config.yaml
model: "sound classifier"
dataset: "single English nouns, adjectives and verbs, spoken by a formant synthesiser in many voices"
train_examples: 78125
noise_aug: 0.002
n_mels: 40
hop_length: 160
input: "log_mel"
spec_augment: true
win_length: 400
targets: ["word", "voice"]
num_classes: [114, 4]
arch: "conformer"
norm: "layernorm"
activation: "gelu"
mlp_ratio: 4
head_dim: 32
fused_qkv: false
qk_norm: false
inner_norm: false
subsampling: 2
layers: 12
width: 128
positions: "learned"
kernel_size: 15
loss: "cross_entropy"
init: "lecun_normal"
residual_init: "none"
optimizer: "adamw"
lr: 0.0013
beta1: 0.9
beta2: 0.99
eps: 1e-10
steps: 8800
batch_size: 128
epochs: 14.4
lr_schedule: "wsd"
decay_fraction: 0.4
final_lr_fraction: 0.1
warmup_steps: 170
weight_decay: 0.2
Rows from block 4 of a small sound classifier, named by matrix and row number. Rows with one number belong to one neuron. Each number is 500 + 50 x the weight over its row's rms, rounded and kept within 0 to 999. All counts start at 0. Numbers have three digits each.
After each neuron's rows are labels from the 100 clips, of 14976, where the neuron reaches its highest value: "responds to" is what is common among them. Only what is clearly more common there than usual is listed. The data: single English nouns, adjectives and verbs, spoken by a formant synthesiser in many voices. In brackets: how many of the 100.
# fc1: second MLP up (model.blocks.4.mlp.fc1.weight, 512x128), inputs 0-31
# fc2: second MLP down (model.blocks.4.mlp.fc2.weight, 128x512, transposed), outputs 0-31

fc1.274:434483465486606539491497486466569485476513446549539450514440472552637511534478476506435448606500
fc2.274:494502496520562621501503484502473512497505426444503446493411511539452449478560545452464464482507
responds to: /t/ (90); /s/ (89); /ɔ/ (46); /f/ (44)

fc1.437:522506598509597570547489485547424466564528467510553496461571504533455462462460498412477494591433
fc2.437:400502467491477518517491522427545507495542527441539517485390532515515560541515536513510478462509
responds to: /t/ (77); /s/ (47); /d/ (47); /ɑ/ (40)

fc1.406:519528419565417523457513408452551489452562495571450392506483440503400474466459479479517455507478
fc2.406:501485453562506566517464491462493516563554486515497529417515507530522469539565470568548431466459
responds to: /b/ (85); /g/ (47); /ɪ/ (34); word: big (32)

fc1.199:481525528487531477501578430510543505454422538588467473559431433483460536535500493516551410488512
fc2.199:470597527516582595532451570579531470498446479377459546507534533517567443536552523388475545574451
responds to: /v/ (93); /h/ (93); /ɛ/ (93); /i/ (93)

fc1.150:521562515505606548484467543402521521490532402508543463441488523470555429495479491572441473552526
fc2.150:503403441500524613488408499502383510487421592394554470501526533499539556462453539529468549490460
responds to: reverberation (61); /s/ (45); pink noise (31); /eɪ/ (25)

fc1.402:498526460537557600535536471420512561415506565501602535456432524483444518463440450422423537431492
fc2.402:551494496506447526507423500544489491556532403501549468493532429514491523522496539501581558569500
responds to: /aɪ/ (58); white noise (31)

fc1.318:476507548515565506545503521385444502542508507501494523487511584516446474550448486488472456512516
fc2.318:543546478524517560514445573492460488448474478465565456494549495508511517514489573460469443488536
responds to: /l/ (72); reverberation (71); /oʊ/ (32); /w/ (29)

fc1.149:492515520473483488584634489520463431486515478521570523522493448499509519521571460483414438538512
fc2.149:444412528505508595525457510450497509587449503373589545450541516509519574456496617472463489502485
responds to: /f/ (41); /aɪ/ (28); word: knife (28); word: lost (28)

fc1.405:454527517515498512473532427515538457479513527527443530485518447499491432489510418490505462539492
fc2.405:583523419551533547487470507551454493522526636440427556407543451527445408436510481513544497614469
responds to: /i/ (100); /v/ (66); /h/ (66); /ɛ/ (66)

fc1.172:441472454547483542574541528454490425480527522505485571464445481480529464475449534536488507525522
fc2.172:542519447501602450449519489544460520615488451438498465471459464485497497527500431477564485451529
responds to: /b/ (97); /g/ (49); /æ/ (42); word: bag (34)

fc1.216:408452427470516550465540460549550474505508484499490518498501385539577510460418504633477503479463
fc2.216:444457444516567615544492517498472448511498456464590527467537475517535504473466563573470516547523
responds to: /u/ (100); /n/ (94); word: new (94)

fc1.313:533457533528559580531504576468485519486514449480515479489441480503515514509476452514441486526483
fc2.313:545486453492550607473398456530375519481381541395567464481559530523503557520498566479476535488476
responds to: reverberation (62); /i/ (54); /z/ (26)

fc1.301:458469436513580646549493576581500504461549434537582560478405558477462523494472466462596527483487
fc2.301:477562466500471520482461531424515524632433452450523426529427456523526498477512533506395610511512
responds to: /i/ (61); /ɛ/ (30); /v/ (29); /h/ (28)

fc1.60:521486527461472442423528486540523448447441525587419513595511456475414455484457511495523470505537
fc2.60:515497498549578590506451460561434491465483501362476517478517466512556550491527541548516551525455
responds to: /v/ (61); /h/ (61); /ɛ/ (61); /i/ (61)

fc1.55:458501484499595523462535529533535451466463422525511518540531447557588520482467536573442516593433
fc2.55:443437434538588614558427469460495512554541484372548496436512491528536469468452541609515473514503
responds to: /u/ (100); /n/ (100); word: new (100)

fc1.499:493497549474525467516528502437495496483487416484552493467492426477594497508516509509436485497545
fc2.499:493462462491548638507394551536364538514438531346549449480473540519524544500483571489406516498496
responds to: white noise (33); /z/ (29); /i/ (29); pink noise (29)

fc1.438:493521508398528570437548432525552541502525444532525367553415478532566584532507473571464470489504
fc2.438:492481534553483560466550497527401482455418530394446450445413487563425519487522564449482620399569
responds to: /s/ (100); /t/ (100); /w/ (66); word: waits (54)

fc1.132:512475572533623507502526519468495504578504470498503551451522556496526511526511497517507479604507
fc2.132:513601499515485553473512568508477489561449480486500485503534468530540505515530591437427477467449
responds to: reverberation (62); voice: deep voice (61); /d/ (50); /u/ (39)

fc1.91:499541501504476515509561487504494487458534487466596475491518460544483437492554514492517480523541
fc2.91:442483505514547646455494533502452512536498448363625541431493560532533500481474588506452472513507
responds to: /p/ (73); /m/ (59); /ʌ/ (58); /dʒ/ (58)

fc1.125:550607521552535484467471599379504510472535469543577534449462558470567460463471471518448505628509
fc2.125:488407459529570636482444480514387497477469540411568501491538526535565565467456543525481474417455
responds to: reverberation (66); white noise (38)

fc1.173:479562574512634541467455485416469561492511509478577484439500516443535438448414477585549472507514
fc2.173:456449525532488636535475449551433450501525476437549469520408508514463658507419547509502513424426
responds to: /ɹ/ (53); voice: child-like voice (53); white noise (42)

fc1.39:538475561485571523542530534485506516511426435470542530449443393505588516518525490533468500429492
fc2.39:440492447449542630519457524527453538510495498389474454457504539518497543481518595420472501525495
responds to: /d/ (61); pink noise (42); /oʊ/ (38)

fc1.349:499545503509550476493536456479540497483403480498557522478422472463496549564521485508476515492494
fc2.349:532556496495535516513439481471469405555450465406513620511406553580474446588477613501471549570524
responds to: /n/ (100); /g/ (99); /ə/ (99); /ɑ/ (99)

fc1.421:533465499500456438522570475543550424476520482507539516517517387556544483555596430513531470575515
fc2.421:485498515516516585534486492543517511546500479412535455521407529570547584461522572483503520582452
responds to: voice: high voice (89); /n/ (53); /f/ (49); /ɛ/ (31)

fc1.494:527480446420580507480561469538524473410515480516566448632491500497604531520479500498441533504578
fc2.494:533528537594500563503441557447453482509453511386576487493557497485487504515536566412438511498440
responds to: /t/ (95); /ə/ (79); /f/ (73); /ɔ/ (73)

fc1.269:458503534468506589494518522490535465494487391566598486507542484487541478519490472497424426496540
fc2.269:507516504497558589460392507576351511522411597346557462471519532521494607475523610465412518501469
responds to: /t/ (67); /l/ (65); /s/ (52); /ɔ/ (41)

fc1.254:463472484475597521508522481548512484453513432536566459563439480516607517533525457503408445569513
fc2.254:495535516563601616468503511522495501462504412391491416458430546526500484513555535491434490521474
responds to: /s/ (100); /ɔ/ (98); /ə/ (85); /f/ (85)

fc1.220:527519516526482498499538415461555460465520493546426525487484420442489408490467414487504437554508
fc2.220:542502441511466519489525554557433473502457572465527546475579460468530415491493516539458532577514
responds to: /i/ (100); /ʃ/ (91); /aɪ/ (91); /n/ (91)

fc1.105:449532485510590507528594461502583503456422422568435512540472503510560460570484482507442391511533
fc2.105:507557439584514565543502466482547500544578480553471433474445536528460485433523454555571556514485
responds to: /z/ (100); /d/ (100); /h/ (68); /oʊ/ (68)

fc1.388:520539490561469410454507457498546444465508519601409478535494458507440456519439512473529450575543
fc2.388:492531487534572604535469503507424510518477432447513518489480455507515522539531491561515490454428
responds to: pink noise (37); /θ/ (32); /u/ (26)

fc1.485:449524534526522545447532406480549454462508518592438552465512430480467435497503418502526419540492
fc2.485:551524390536533524518465507565482483534540642433407600391531486496480403430502439530582509589429
responds to: /i/ (100); /tʃ/ (81); /ɝ/ (81); /t/ (81)

fc1.420:435443511501509504493459459416524509489409500516479450526501452438486560492479525439441529592496
fc2.420:553546468529495468566470611430492479514448496371427438482527469503508440463482500414468595574491
responds to: /u/ (100); /b/ (100); /l/ (100); word: blue (100)

fc1.326:469493466510581497498556465495521505443385417562452522543447488525543473564452460491411417495505
fc2.326:490515476577506533543531449448576467574550491516509476506471468520419611477520435601550571462489
responds to: /z/ (100); /d/ (100); word: needs (64); word: holds (36)

fc1.49:522539520482490482461537409537535477434452496538499534480460388440478437506499467510503435587531
fc2.49:537493391500496491565508605566436516531450559457442542519524477499505416529469458551476619581468
responds to: /i/ (96); /n/ (74); /ʃ/ (70); /aɪ/ (70)